config.toml
scale = 2
activation = "relu"
depths = [18]
eps = 1e-10
ema_decay = 0.99
lr_schedule = "cosine"
final_lr_fraction = 0.1
Rows from block 8 of a small image super-resolution model, named by matrix and row number. Rows with one number belong to one channel. Each number is 500 + 40 x the weight over its row's rms, rounded and kept within 0 to 999. All counts start at 0. Numbers have three digits each.
After each channel's rows are labels from the 100 images, of 14976, where the channel reaches its highest value: "responds to" is what is common among them. Only what is clearly more common there than usual is listed. The data: simulated grey scan slices of phantoms with and without marks. In brackets: how many of the 100.
# convs0: first 3x3 conv (model.blocks.8.convs.0.weight, 80x80x3x3, each kernel summed), inputs 0-79
# convs1: second 3x3 conv (model.blocks.8.convs.1.weight, 80x80x3x3, transposed, each kernel summed), outputs 0-79

convs0.67:413486457485375517493515495484565460466479498545460514462499563449465513518549481529406456494366493522455490510542502521555513460518480514547517472508525529488486590517511508434479466488516488544518495569463475493519545464494500490434501493
convs1.67:465460455509400443406519541519476477514572536546478495433498519521477523551529496533462495523479480460458471501471461528448463527459495474440512507485543473570513501483502513539369463508529509510499468494495493461538545484509491487563443386
responds to: dark spot (93); chest (67)

convs0.73:434469496471524497437405525441518537551475492510564479526491391480451550433474449533471497523537470465501463432526494507474517598513533449497511530504548501504539526517524473535481496442508483413549482481430488495455532515495516477455433445
convs1.73:565467536562494461524510512562512467518513429481523516437505523480568476610497584499517529524506515513532505568485488439474486451434441552495491483430547473464502545504494514509487508567532551579454548523508468450480436478528474515550564493
responds to: dark spot (93); chest (74)

convs0.66:550523510472491499484532459564495525522450448505488580438475528469469537518504444544538500532493408492514468467521581486502490502465489439465533478485531501464455491485481536550537477418576471387474498468502493508444433596467429502512496500
convs1.66:401467482457518512483505502407503509470556532473458421549503521489465439461491507482491425509461571497470453513501439500538510457489514571498509505532447477516474473498439431433428502554439509551489524519466528518548522394490489477470475493
responds to: limb (76)

convs0.41:447532501496556491497514485490491529457531489498478502423488486513547539495603445534498460532485438571522514522508573537547445468414487477509445531488554448518464466475450422410506529476503571475455527500575513458500486516445492450545462511
convs1.41:460503469501468472497498415502497486494471513502527445515478498504414443438413542506507525484546547408508427474549441485454529505510558459458534454513435512421470471476496543513479498507513470512509443485379481548522523492534462487457436494
responds to: limb (59)

convs0.61:463406522517510491470487408528512495584534528546519467596491538490492523566531474528471471418422415513515497510462517491525515480498471492469505548462397467487506504487482513552455521493492419407486454437455528474500518500503487468487510488
convs1.61:496520548560439482522455514524466491441507473472519482404554497513601528566517568495508518473524517563540594519519495487478518452509514563551502513476453510503503465504506484517582492558537467544541457460548552471472462528512567501532590488
responds to: crack in bone (90); limb (85); side: left half (67)

convs0.72:559486481388504484418491521452482451548545484463520486489488496430533547399475490538501455516448454501465511452521506587524450487503480522521456488485495594474534493543489551515497505404485533536474498526459510488463520487505455497563583497
convs1.72:415499435420542491496539494528503516502494528522483480458425479545370473503536548481498528514501454393479578524487515535475514465482505504479565423556453479466463537516446541511543490431504485539522496510462492488431501463487477525556492501
responds to: belly (89)

convs0.78:501526459451547521522477503481482524530459446486449645484467459454426447512437501509494510506497514492544460454476423532489535457482498497491509498500532549457413458549518514522446509479461358465552547456461489498511487510495492485494479486
convs1.78:507495466526513464492536423503562424480563519510533444497488511526574484466495460467486524490555514402496521518501542509524496544465490436447521488476489473483435503483528467501513494475544481462472373497507531463516455530503351462465505496
responds to: chest (97); noisy (86)

convs0.19:474511533465463522506455558435407471579519511467468523473427539555496538503470577448531518456534543485471467484521412462574505505481472494543476452499522524486501541501509512507521538459488431489461505477484432471511430504513514433427445572
convs1.19:486523538477506448511507454548521465500492552522592545443526493521517490433502481459485485490475452546473532500460490481476527507505475492498613512559499521489537478526455532521513493508525517469497540513525515517495596576586491616612556520
responds to: noisy (96); chest (86)

convs0.33:489527471521401507484511440458487473524485508473558515504502468481552556519483461492491580494500504565488489537510491476493498459505503429481479438379379517451533519513470455454467496467493499459477483511552499515502481505375542432491510532
convs1.33:467468459457542501508505496503580539485532460525527540489555522482449413513498495480498390524501501475526531425531526522450488533489528559520534581572517449507450510478521488496476499476534475505566538477410483465498462473545535405575548507
responds to: chest (66)

convs0.56:370504436456492492503509451477531399463480484535521532537510452413496486437461456444441494467426511496501510481520466525516514522501470514448496509458481528498452487470498508377499570478485458513414471449480466504524504526539468507474504516
convs1.56:494516478525480494484545537518473556542508494485443517500457544557417462478542527520484477481590547470498486546563481465498465469482551540470514499556523457465473530559542448489510488484478462524589521668491513526460430481486479519486478489
responds to: chest (89); bright spot (40)

convs0.16:487543459460520449520506481438423482476463512437515438536503508558467538461578498434498498443564441455530543480540438500500497552460464423520485543508473534459451482484530454478505493407472468470473449515524471521507521423558516513484532575
convs1.16:505509534528462537519518532548571507555519439543448501557508555505458433505424468508468515589496557536472439578471510485465505485530464461519543494540505482520595496478550517441569442524526502565511540486521550506456486524413475521525472523
responds to: chest (79)

convs0.10:481514446490508556550516444552521503539530500453517541571470431450520537528479499542539531549487487452461432478496459498591516467478387466495428484502448540505447479499427529502487427448481443524472487447486508534451503510546561527525491539
convs1.10:526523580438515424487542556497478542485520533516486542457574514495479454496530537440511486511501447516524504575512508521524435559603607512452585532530549480414515504495556483463491499496532563468516477550501514522543537523487494535486485489
responds to: noisy (93); head (56)

convs0.71:425548570426489476496491486451539518488478455487501483558505497609433477462485468473478451497506514496516511456476477540532503472488474469607535507552433437519478488552444524487493562517483445543534431533499458492490491559457414522454485489
convs1.71:512507419534547507497441456527500492532493496500510598449477507488513518491555494515493563471489519544442535528446512397492502492521532499432492484421567539431532445467542463468560513452455499536467541524454530478408508499545439456458514487
responds to: ring (56)

convs0.21:495477506468426498526582494522486533529479489534522515472426500461496526452501491454497443489455487540481546506584487542521447535488503497485488480451529517453442439448451521571520432445546466555490459510520458459465604404520511480521506428
convs1.21:488478495549541489501516460463529483446519522467525428536619511494533458553509506558504573559557517489545505522454551478543506517523475569529430515513439501593541476534512513427483482509483474469519517465455525510558402549541542477530485499
responds to: dark spot (79); chest (64)

convs0.9:504488476513539507415525437480523442495511503521528498416474503451531445507487480475532429481471518553487451523471477496565515541499492569362449396458471525471448549536488493566512500431484465466518474506480482546489501468502464459556501473
convs1.9:445546460521464450506480506562469535453515583515455482538492500542554499530512560474479478559569488445557521520449461511497494495543474479495496491508545526448501515441405453500530481464464467560501501485475496522535534568593521545414418473
responds to: dark spot (76); chest (64)

convs0.31:504482521428444576526497570484512486537518504471465523465480473537538507516477461479499447510458484441443467434546502480483452538459486528488469455449559455564505479430471388496490473486491452463471481487494501376516569495455434518529511510
convs1.31:535527427452535424517515466575443495456509524522595546462459543520508558473463517435523573460504540492493531529495504514528539461484485493541629528518508516484431503571470542522535505476557485468501504447530450526493564530556496519497476519
responds to: noisy (97); chest (89)

convs0.75:526487490478502522357543483521529482496473449491526505466529494483514556490529548511393541440482462501497505511488465466458513491550518541484444501504490486551518533549482479495496432497523529441495398489482509471461565496513580500539546386
convs1.75:453535381443558511492489531465450584493517492505455509489449520560424432485447489495497481450515555415466542488487479413489463467462503481468546493482495495467483530499448449443548487473430487479512466493465445508513420460515484487506453484
responds to: dark spot (93); chest (69)

convs0.17:406481441474525503471507574495446523479488552457523434447558497407534458454509546517468524515544505560471478477508447436439531472474466556510486513501507489487584455492416495497519496451468559534515462485548515556558429488493456494500466477
convs1.17:431473512492511506499495450498498477493526511551497493476459497499502467478505521436506503534533518466484482549354442465460470456501526521518512499513564470457506471522421418437453505454379520462430480477528495489469517456496412464460545501
responds to: ring (98); chest (63)

convs0.70:542488518452478497528443520525493524538495519424563464454501457500402519443511381513507533456515524525469497562509483511501487462570534494484466442424507470509522390455530500477506504519543504508460534484456510532494529523380492522467459490
convs1.70:554484555510496540481510459478522536488511518582530509530514523492548428488492603479497485496483509450486503456498484497481537569498463583541553537584467544506507582517461501527461494472463516495528451480582471477560474488610556465494566484
responds to: noisy (92); chest (71)

convs0.68:441537540496483462499412554469463484533523482470503503423451522522507568486477488562552461404486566429470459479481386586513522525483413486504451521470475540500477494510529477482440501499473527484473508429536513467467524462526509484476460530
convs1.68:543492531512495416518521532555440477494481524534548521432517463525531510531528543430502528535476452531484552453518556540482499538516437538476567522494540541467556506503528537522498483511529592525534527489499478495479636575560525568505545510
responds to: noisy (99); chest (87)

convs0.79:504427549526514500501502619510447533520489469515553539490447506537511433508523483581490523415575465469457514507473554519474488464521469478475472507516383515476462536490468482450559564508498540484433511494468547490484481476481553514413512483
convs1.79:506560449467522533499480449482549473487466597456450483547555527466483597438543486483495516503428522517513491522528478531474490520525520467489452523441517533416511463534558530490403505496452458503516486513547450445611504468522452519534502503
responds to: head (98)

convs0.37:548557511540509528514503469491546546477530484502461526573486441426470458494523511556344508482491522510517461424585514404510519487475502535485543448536451434510504494514560551548545472522509529529532537439504488529500471500490494526519503540
convs1.37:502433521466457484508465444494418430511475504496545459457460470491463517488407470482504455539548494460458495593406475531472496450503489480510477508482504519516470450483446438467427509498440447424430491494457543513505496453541454443462521508
responds to: chest (85); dark spot (45)

convs0.25:478468479467519439483440384506482460556522535473498401500535498524520504470446518424415499536516472472459484498414463454453528525523464482511489462461509478526505437492526506489421440580483477535509429515535457542519516534511437502493495542
convs1.25:504493541559471427525527539434504482502512446490538486480510475475529536565496502520495485582555459484549519496530572482455532503530518456554471587550552508498560530447518465503485525534523527456476592489555568403498558507495472518452566503
responds to: chest (73); dark spot (69)

convs0.49:419455491513482461472486543500484479557436511490503477514518539527501552456485525554502483429539563527498513445490443472559465510561476533501484564508410459518544482464526419531472522446502515455387474412476484549470563499492499524472483542
convs1.49:483519551578473472533473488517496497529490448503564471432502436397543524490527515496524449479458394550519467522461514505488501503459491459511509481462437530458474467543582505501449551577489455390477472537501496479522503574489528499469539493
responds to: several spots (76); chest (53)

convs0.7:469471454457469461471445505445508456491513535501511493453537502431556481445470450459529490495496519553561522477478481514481478456555489538504495483410374470495481437486514563489463537428468512519436464509474442536505455568536545473535568468
convs1.7:522576413470492553499546470552482467487503481493491538520488477544454446459539531491491501423473477447457592518532440475507478529469452512471509449548452568482451556512512486433526474466526547528550427505453467523542509405534558517484524495
responds to: several spots (95); chest (61)

convs0.51:478481481535540524536463473500480446503482501486508393428492514435467520497494479483556546447553549536537497484400397509528502446549475513468507466412459534490537455455480543442483425523451455510508449472463485498457537516509511507447545526
convs1.51:478513513508475521511486558445578480531511535528524548485595458538526516482530507473532467516402421533529485452526487561481504520505523466560475494461457504440509506528547524537459514508572545458511598533575507457554526517507533478443586501
responds to: several spots (81)

convs0.36:595448540463526499498432503511581462423491501489477468578487473518434495496518461520457495565489433428449467477492456510514532506468474454520502484457449516457519447420516497481503387497532555529467500522483510467477468543502522558446463464
convs1.36:518586467477475459529515497478470536507526505535531554464530464460448498490488540467493442492474484377510409487488508499429512483489490480483524492479443557500442549498451509488418521471569539434519492520611501426515525437515546491517478514
responds to: chest (97)

convs0.54:468525503488558461496439512466507445556488515507507370515515532519504486488450447532515461439435434436521507520430469512447516511504495480553513504458430456479540457486502456449473542532421499496510487435496469466526541537487528528400445522
convs1.54:568426527525434521515456503516496504391504490431492422562535511394523514428555523512511567482539533469432519474568462500485485468483532498499461462501445495561459459557510510490472536496443550533436522500503516533548462508484509468502475504
responds to: chest (76)

convs0.55:503551505518537477515550507500505509522495439558478554576476583513476466511462549500537505508506613433504494514579507477644484519543485456536517506566515471453482542514494524531517536495493476543502499482533488564513484477541528469557502592
convs1.55:471511511487466504507492483508381510553483514445334547503506497562539511482533528495509446436494441565451499463519495505516557527526411543497454506497527569514486505499513452509557485519497476478512470486459483573485486549487480557491450518
responds to: dark spot (62)

convs0.48:506418478481436526536415458545503538528541465446507498457451476512493465484474471436472471562440544463541453459488410533526480476569488519500478479432522479494507462506466451460412464516494503524402510507481475439541538548539514524550527509
convs1.48:484614539497503559513548472475449492559507525581498547523519494509460518497499494428503515558504408557551515504449492517480498525509448526492501512590517524477499473555519546474554492518524422451536534535512544542489530450484561538466599483
responds to: noisy (90)

convs0.44:436526486502503442492488553476496460525508490491514523528436567527531522436498576498507537492507485489452464465509531464466551465471547486522513549411413555562482484458524477431545455490454485571483452502468465380489503475467467565481456509
convs1.44:540555547529478560493492496566508497522561510456514452550505523466451531527489487505496469477478561513578439522487477479564428521489404409479537424519502446399547472524484560528496496506505498479506578503499546459495504528502496433549548508
responds to: chest (54)

convs0.50:487532506451491465535469555476475500502462421410535471528519534511466516500493450525545507423534473455516537459448432514469451463505478501576480506506433462509431462454464535524456551498495444492531429510557475535491527417408497486501456551
convs1.50:539482523544519483490445455538587500489528532547554524487504502505511522528510482505503477514536518572538525512504536510437579493557532448434541485485495492530624523569558492454494473517494602520450542481482541499500564570540528432486543479
responds to: chest (60)

convs0.29:495498478513486561449518428524475498446464559478469516488488523496505519532539459490459485530477464537434546486502501541404484526511501483505494495460549444510509474478481476482470470434519303482441467481472498482463544524439456500484555499
convs1.29:539461511469555515508518439496547436529486537482533494453490442490527475474382513525515496479514472446476351529478579470556510460479503442467552511525520538461496509484450458505537489466457407461482464490470482522514497534562487482484445496
responds to: chest (91)

convs0.57:441446499516500545489428437464566515519532427546488552490533311485497456500522470530506475539553531498445516469453497493515508520493498431442473499473496449458465480477483500552482540484490525526477480480479530539543473491430520467494522460
convs1.57:516525499492518463491543476525364447503433517470464519461508484470535543544436553454506489492489481496481500513548501532474518514518348580522547497524531539437517536488448524495489524515545481493509483503574489450498563518581460518517513466
responds to: noisy (64); chest (52); dark spot (41)

convs0.42:520538485446478521322569453516462445497539524522492505485474516405583477475508473515513494466473499458471474515523478542410474481484524431470537487464499549474504528557497506464465512429498518457432505474525511501490497506530566476521522484
convs1.42:464443449522517510491496467503553503486452455470461408571467471496392505491549561453502509467491523484474533473518525466534499403471493578511472503522479419465452524473498516483510526484452454571508541522432459560577512492422481517494503487
responds to: head (61)

convs0.15:432511512462529472476497512494469494438481495566461512532457584579510478450507531422485429468514511482477488472537489477533466485527465536498495523576486487412461530508519567524554460549497563517487458454515429581466484490564556480544553548
convs1.15:544498492495500533538512523477422475546486516405368531547504535448527488520527475519506464513444458501515510488476506586477530534527389525518449519480528539467537476484492494496436456498493513591498516511533522490510551496404512573537479499
responds to: noisy (69)

convs0.47:447466494419476487506534479492503449446544532470531422479520547506560458472592444465521508527423486504469406504579473546459516467473466504519500448486522530499564500449509462500424520463441451498406452530477485471475490503482471508487533454
convs1.47:471529467486486512470454415508496576521499583518472529487427452532534489528446549490535488471552521501475532465466503495449520475507520527462563498564484531506446555549439558594487520541420487501514399462524478519501530513492562450531532455
responds to: dark spot (63)

convs0.38:482476498412497543481551552476513480514503484549505504504556473472453405557495479489542470487384493501537448496498530483501495513442420546459473535464451556467535550472508486473507553460495536506409436508417477416508470494518468501531464495
convs1.38:564490504543508438495537484558461530461466576458507497520413496523555569476537584522508525540579504475473516466478489463470514533512554455534518517553549450522472562519426567588498515473478521500496426512527530543521557512535463513508441486
responds to: chest (53)

convs0.28:484475473464586479512486499511507482557491556477521431463489562464506521535469466515486495487587563551473515496407411449555510502542482500527484539449479456535530431505469505534450463514444514545465457430543515459481547454529513476423483438
convs1.28:479473528524508525510488511480560463493475412512486447562531470475490516503504504509522496539506425592500550505450517517477483510504528504583500497476516453350512462507491440555451531501489523480404545525534562494522449514436504472448565516
responds to: side: left half (68); ring (48); crack in bone (46)

convs0.53:493463521523458503483493564472490469541484525491502456476535453495442503452511490520494543473429463473495477458580432449534505460435434473559517529518411467456534468485515569561510400545504457450469474413478492484481477589475498487470509471
convs1.53:480450453556492521514478453528481438488432442515469453481450481528524532522457495430501507522538540516455442543510544501535481417512529533437514483522555534498591569485495522523545488490492508444460507371478523557487513474474519553426467483
responds to: belly (99)

convs0.46:599485499499526532513452459510461517548480470479498489508510483555559443544470547476489473511523454463525491556570511514502479472530479454501525505374472515473482429480449589542439477456488514499514500466491456420488520394434540507516531487
convs1.46:498554498446495533504548504514565531465506503544522501435489538500481528516492434553490531518460510477477555467458457528418500565508546555445441488530511456484564545475493480438506490519560474523466346507506503487522523455550587510473474527
responds to: head (52)

convs0.76:479530485440465463507492440425480515535525512448524474528513526349472510469516438484479445519539506511479455485540442553474529490485476476466524503526560547485448460532467567586449428469477480542517480494472489424457484473514450487514519553
convs1.76:509500527527450462500528493534504443552479497521461518504487444496513467504444542435476547544492524456542567532467501434538435589515412412453474519486496495584526505514494473411496484481524467534510524494543518609475456461480546550527525510
responds to: belly (53)